From a checkpoint of a small class-conditioned image flow-matching model: 6.76M parameters, norm rmsnorm.
Rows from block 2 of a small class-conditioned image flow-matching model, named by matrix and row number. Rows with one number belong to one neuron. Each number is 128 + 32 x the weight over its row's rms, rounded and kept within 0 to 255. All counts start at 0.
Before each neuron's rows are labels from the 100 images, of 14976 (inputs lightly noised), where the neuron reaches its highest value: "peak at" is the part of the image that holds the peak; "peak on" is the class under the peak. Only what is clearly more common there than usual is listed. The data: made-up waving flags.
# fc1: MLP up (model.blocks.2.mlp.fc1.weight, 768x192), inputs 96-191
# fc2: MLP down (model.blocks.2.mlp.fc2.weight, 192x768, transposed), outputs 96-191

peak at: bottom left
peak on: backdrop
fc1.594 [124  92 105 139 176 103 111 153 101 151 123 210 143  70 116 128 132 143   0 151  47 147  97 144 101  81 110 148 106 135 116 106 130 152 127 160 164 140  97 150 133 128 125 151 135 111 142 154 151 160 117 105 148 103  97 181 154 151 215 137  92  97 126 139  88 141  97 129 134 141 122 189 135 152  94 146 119 135 191 180 109 173 134 126 183  66 128 111 113  98 148 136  72 168  93 169]
fc2.594 [167  98 112 144 142 129 101 168 105 142 119  73 148 170 127 143 169 155 171 120 210 117 170 145 105  82 178 156 224 132 164 188 134 158  88  92 106 147 159 153  96 122 207  73 167 103  94  97  86 104 149 129 121 125  96 121 132 148 180 117 126 137 128 142 121 109 120 113 104 116 128 113  68 110 121 128 160 140 125 188  88  89 116 145  79 147 132 170  78 104 167 111 128  88 125  94]

peak at: middle left; middle right
peak on: flag
fc1.324 [124  88 167 151 117 127 176 123 117 120 132 118 113 173 149  28 146 168 133 177 110 121 152 120 208 133 157 121 101  78 148 102  81 128 132 157 146 153  84 107 141 187 119 156 148  91 123 193 160 144 157  82 131 105 115 130 159  88 122 134 137 121 139  82 104 137 134 137 158 113 126  97 151 137 163 142 152 128 131 133 128  96 150 112 153 135 107  91 163 116 102  67  76 108 102 132]
fc2.324 [ 48 166 142 130 155 120 113 136 169 114 151 100 134 137 154 126 121 120 117 102  70  98 115 151 103 117 106 103 123 200 116 118  69  89 112 144 125 121 123 125  99 111 171  65 159 102 102 121 103 113 134 138  72 158  83 112  95  99 131 222 133  63 146 178 200  91 123 170 135 150 141 163 120 153 131 134 165 119  97  96  77  95 123 128  83 145  74  98 190 124 157 129 156 181 130 141]

peak at: bottom left; middle left
peak on: backdrop
fc1.106 [145 107 209 110 101 120 140 156 123 187 101 162 172 182  89 142 147 147 121 118 120 129 122 103 183  90 138  63 112 130 154 123 114 134 135 169 113 142 168 153 129 166 110 143 156 166 150  36 118  83 100 116 174 128 160 150 178 164  79 100 108 138 142  82 107 121  84  84 186  91 109 120 131 122  59 142 106 102 155 143  95 177  74  70  93 138 103 156  81  59 123 139 116 128 119  69]
fc2.106 [160 179 102  69 166 137 184 148 146 130 106 211 118 115  94 161 148 101 128 149  92 134  96 164 134 109 159 135 164 121 107 101 131  66 103  42 157 157  98 162 169 144 143 100 140 143 102 143 124 154  88  90 128 150 125 123 149 104 151 107 152  87 183 142 150 130  85 161  84  88  99 103 149 143 134 121 136  88 155 148 170 152 144 151 140 174 124 134 136  98 128  93 102  91 149 150]

peak at: top centre
peak on: flag
fc1.195 [103 197 165 145 104 120 145  95 111 102 127 151 125 102 150  87 208  92 130 141 196 168 124 141 144 151 129 171 145  98 105 127 168  71 134 106 160 106 109 130 150  82  94  94 166 125 117 149 155 134 138 178 181 117 174  96 117 125 110 183 140 109 156 199 147 156 152  72 108 144 163 123  94  99 115 114 145 151 115 114 125 165 136 125 178 134  55 145 138 149  73 119 190 129 167 127]
fc2.195 [178  74 200 152  55 133 142 152 129  81 145  81 117  95  95 140 107 170 145 140 123 107 151 110 121 149 115 148 158 148 136 121  98 157 186 137 156  82 181 143  99 152 126 187 148 100 101 103 106 104 158 112 150 112  91 117 121 160 113 113  80 142 134 138  91 165 121 130 143 119 121 125 140 148 126 117  91 162  68 124 121  99 152  68 121 100  59 120 106 166  26  88 209 137 160 129]

peak at: bottom left
peak on: backdrop
fc1.392 [117 162 133 133 157 152 135  68 133 123 111 147 178 167 144  97 118 143 131 108  97 138 122 130 100  92 100 109  75 117 124  79 150 152 128 121 121 202  90 179 106 128 145 145 139  90 163 142 116 143  55 120 132 137 104 154 158 143 157 189 109 143  87 157 127  85 177 137 128 150 145  99 133 179 154 148 114 159 117 158 162 106 180 178 147 130 121 117  89  52 109 184  96 193 110 102]
fc2.392 [140 145 138 143 101 117  96 114 121 144 144  95 209 151  58 117 142 101 126 121 139 142 166 139  89 120 126  55 106 122 143 156 125 105 142 160  79 131 133 145 147 181 130 148 168 163 115 136 108 104 178  94 165 163  97  81 135 166 107 134 160 102 112  70 131  99 132 111 143  92  92 107 165  82 131 156 143  92 106 176 154  97 139 146 125 100 120 174  25 105 149 156 108 109 149 132]

peak at: top centre
peak on: flag
fc1.382 [165 110 159 126 117 121 116 124 136 173  73 122 105  82 116 102 147 119 131 130 144 135 104 159 224  69 146 146 141 139 115 139 188 133 122 118 123 110 134 184 126 154 169  95 121 115 125 131 108 129 139  98  84 124 111 136 171 124  72 165 120 136 130 100  82 125 154 121 117  88 105 159 142 113 152 140 134  76 146 142 107 187 134 121 109  85 179 111 102 106 109 105 140 139 119 129]
fc2.382 [132 124  75 116 130 121 155 110 112 201 131  94 144 166 133  73 165  99 145 108 106 198 164 163 138 105 151 101 134 163 133 105 140 124 160  77 167 125  97  64 168 133 120 138 108  93 113 135 184 137 163 141 195 104 196 108 152 142  65 111 152 108 142  82 116 153 151 168 109 142 122  91 201  79 150  97 147 103 115 160 106 105 134 151  76 134 107 121 108 135 140 159 168 121 117 102]

peak at: middle left
peak on: flag
fc1.237 [178  95 116  93 109 167  63 128 158 118  84  65 154 171 190  56 137  78 100  82  96 105  84 140 158 105  92 154 185 122 150 155 123 119 192 162 169  93 145 198 101 127 112 153 132 137 135 182 154 123 138 134 155 129 167 102  71 151  87 142 128  65 101 132 113 129 156 129 119 171 119 146 116 113 168 152 105 159 112 133 134  64  84 138 146 158 107  80 126 118 111 142 155 144 162 168]
fc2.237 [ 86 135 120  60 174 126 131  98 115 123 161 145 150 117 148 126  98  89  98 126 129 128  75 157 139  93 130 160 132 100  92 161 147  78 126 161 116 104 125 134 111  80 142  77 103 161 142  89 109 157 120 130 128 111 169 116 177 123 161  61  71 120 245 125 176 137 115 117 102 144 132 195 102 128 150 172  98 193 128 161 133 150  96 165 132 128 165 123 121 101 139 171 154 158 139  68]

peak at: bottom left
peak on: backdrop
fc1.29 [132 160 108 145 186 198 105 127 118 114 114 202 135 166 150 125 112 120  96 163 126 169 124 135 155 129 119 163 133 120 114 144 133 136 188 138 160  97  89 118 188 136 155  94  88 181 155 139 102 112 128 129 156 134 109 112 111  96 108 130 167  80 159 135 151  51 106 164 151 151 150 138 183 171 177  88 121 135  87 162 157 164 135  95 125 143 115 162 124  35  82  84 148 117  56 111]
fc2.29 [ 96 124 135 151 117  63 157 170 132 127 135 176 151 102 128 138  70 122 129 128 195 127 100 151 115 128 104 164 144 137 106 154 125 118 161 119 138 123  65 113 139 126  96 174 161 134 119  81 148 137 102 153 146 151 161 159 131 169 134 130  87 137  89 167 142 171 123 105 103 137  68 150 115 149 149 152 142 167 104 154 155  75 122  93 103 129 143 132  97 168 219 129 140 193 115  34]

peak at: bottom left
peak on: backdrop
fc1.90 [122 129 182 165 177 105 109 103 130 132  97  93 160 104 189  81 109 132 163 162  79 154 172 109 126 127 126  94 104 102 121  97 126 140 165 108 179 142 108 108 159 138 163 134 158 150 133 164 154 152 152 125 186 159 176 148 159 133 133 112 146 118 122 138  99  84 128 149 136 103 111 159 116 164 180 124 103 133  63 143 115 168 139 114 118 156 107 121 121  92 116 128  98 175 130  99]
fc2.90 [ 84  97 116 120 157 133 179 132 118 138 106 213 145  88  70 166  99 154 135  95 153 156 137 117 148 125 112  55 135 137 131 137 146 157 125 116 112 143 141 142 149 176 169 129 167 140 127  97 121 106  67 199 130  45 135  84 152 130  60 124  78  72 136  88  87 132  87  96 133  82 143  91 118 131 136 132 128 142 100 155 121 122 136 143 198  67 140  79 106 112  95 125 125 120 126 117]

peak at: middle left
peak on: flag
fc1.12 [204 104 107 166 123 111 145 116 108 149 139 102 188 110  98 111 169  77 148 107 141 162 143 132 124  79 111 107 100 132 137 126 107  89 149 133 150  94  64  87 168 144 102  63 180 131  78 142 172  95 106 215 142 122 113 126 144 191 124 176 107 111  80 123 169 188 145 112 136 193 132  51 138 104 156 125  94 102 133  81  86 129 141 129 146 106 126 115  91 113 127 114 107 110 112  87]
fc2.12 [ 96 121  98 206  77 153 116 135 121 116 132 162 220 171 163  91 105 135  71 127 117 128 158 130 149  99 132  92 195  97 102 106 124 122  92  99 143 104 125 115 177  55  92 160 130 137  95 121 102 147 137 226 137 125  93 153 126 159 167 186 159 110  38  90 145 126 123  95  88 137 145 101 175 137 106 151 194  81 158  91 165 115 113 149  98 130  83 104 143 127 138 167 143 116  92 194]

peak at: top centre
peak on: flag
fc1.566 [109 182 109  49 156 146 135  95 132  88 141  99  91 116  57 159 124 180 132 124 104 188 212 110 135 126 162 162 234 138  84 155 133  80 120 109 106 205 109 166 145 122 202  78 124 105 131 142  89 177  94  85 116 133 184 113 146 166 121 141  79 118 145 146 140 190 121 120 112  91 102 174 124 152 131 138 129 130  47  88 158 106 151  90  85 111 106  83 103  78 136 117 151 102  96 134]
fc2.566 [154  77 133  87 127 113 124  95 135 112 134  95  97  81  84  78  53  85 144 141  99 120 181  54  96 179 119 123  41 105 120 122 105 173 162 141 138 107  95 126 131 157 117 165 111 118 142  96 136 136 115 117 152 133 170 165 137 142 147 157 187 140  80 194 108 116  75 107 150 138 102 158 167  78 131  98 105 154 167 135 125 124 138 164 172 157 141 163  67 132 113 137 166  86 138 120]

peak at: top left
peak on: backdrop
fc1.153 [132 172 102  96 187 139 102  85 159  83 153 121 202 171 122  89 149 133 127 139 130 175 102 110 110 142 124  64 158 154 145 141 157 144 255 123 195 146 161 146 135 138 152 148 112 118 164 112 106 104 154  59 144 124 113  68 130 114 110 134 130 143 123 109 148 129 114 143 173 220 144 121 149  96   0 171  98 112 138 129 134 124 184 170 127 141 168 136 142  79 103 112  97 108 103 128]
fc2.153 [150  58 133  99 137 113 168 131 129 122 116 120 146 141 149 161  89 126 185 116 135 105 119 117  74  92 114  15 108 108  77 129 136  84 107  86 172 115 134 160 128 143 100 116 118 111 209 171 146  99 139 156 183 191 100 121 160 129 137 138 129 111  74 120 129 138 129 141 154 151 141 113 139 103 166 143 137 129  82 199 134 165  72 145 126 163 159  77 165 147 130 103 156 163 141 100]

peak at: top left
peak on: flag
fc1.692 [114 119 104  70 130 105  95  76 133 163 155 171 122 185 130 149 211 109 160 135 162 118 119  96 142  88 166 127 127 168 153 128 136  24 102 121 124 159 114 174  63 125  99 125 186 119 114 159 204 135 162  75 165 145  79 124 142  73  88 174 125 149 117 155 109 113 118  90  95 124  51 143 136 116 100 131 116 176  98 139 157 140 156 112  66 109 110 144 127 187 134 107  79 127 113 165]
fc2.692 [ 77 135 109 129  96  99 100 126 168 151 104 113 157 115 129 142 143 160 110 174 107  85 107 105 177 145 125 159 151 110 131 156 109 167 129 101 142 162 111 123  98 112  69  86 133 102 143 140 167 117 128 131 146 141 135 116 105 155 113 142 146 148  64 117 158  95 130 110 185 138 122  77 122 114 137 128 116  95 163  99 162  89  93 100 108 175 156 124 202 100 126 122 123  96 160  95]

peak at: top centre
peak on: flag
fc1.191 [142  98 120 128 128  95 137  85 109  98  81  72 132 105  84 119 190 128 152  94 187 177 119  71 119 164 109  45 166 142  98 102 114 114 175 138 106 111 175  56  66  85  87 145 135 110 117 101 147 110 113 116 113 124 184 108 133 110 121 134 135 132 136 140 140 148 137 138 134 182 140 176 156 112 128  88 109 152  67 124 122 125 122 129 154 106 181 101 171 171  86 105 132  87 128 197]
fc2.191 [145  90 113 132 115 178 155 192  81 143  69 169 118 148 133 140 109 133 108 104 129 164 145 137  67 163 161  84 142 140 131 135 134 146 111 184 166  98  72 130  83 140  57 144  90 112 113 140 103 156 179  95 143 109 117 123 140 110 158 162 109 163 103 104 134 219 170 144 125 151 100 100 146 171 133  88 120 196 126 153 141 111 124 154 121 158 122  94 153 110 102 136  81  84 109 119]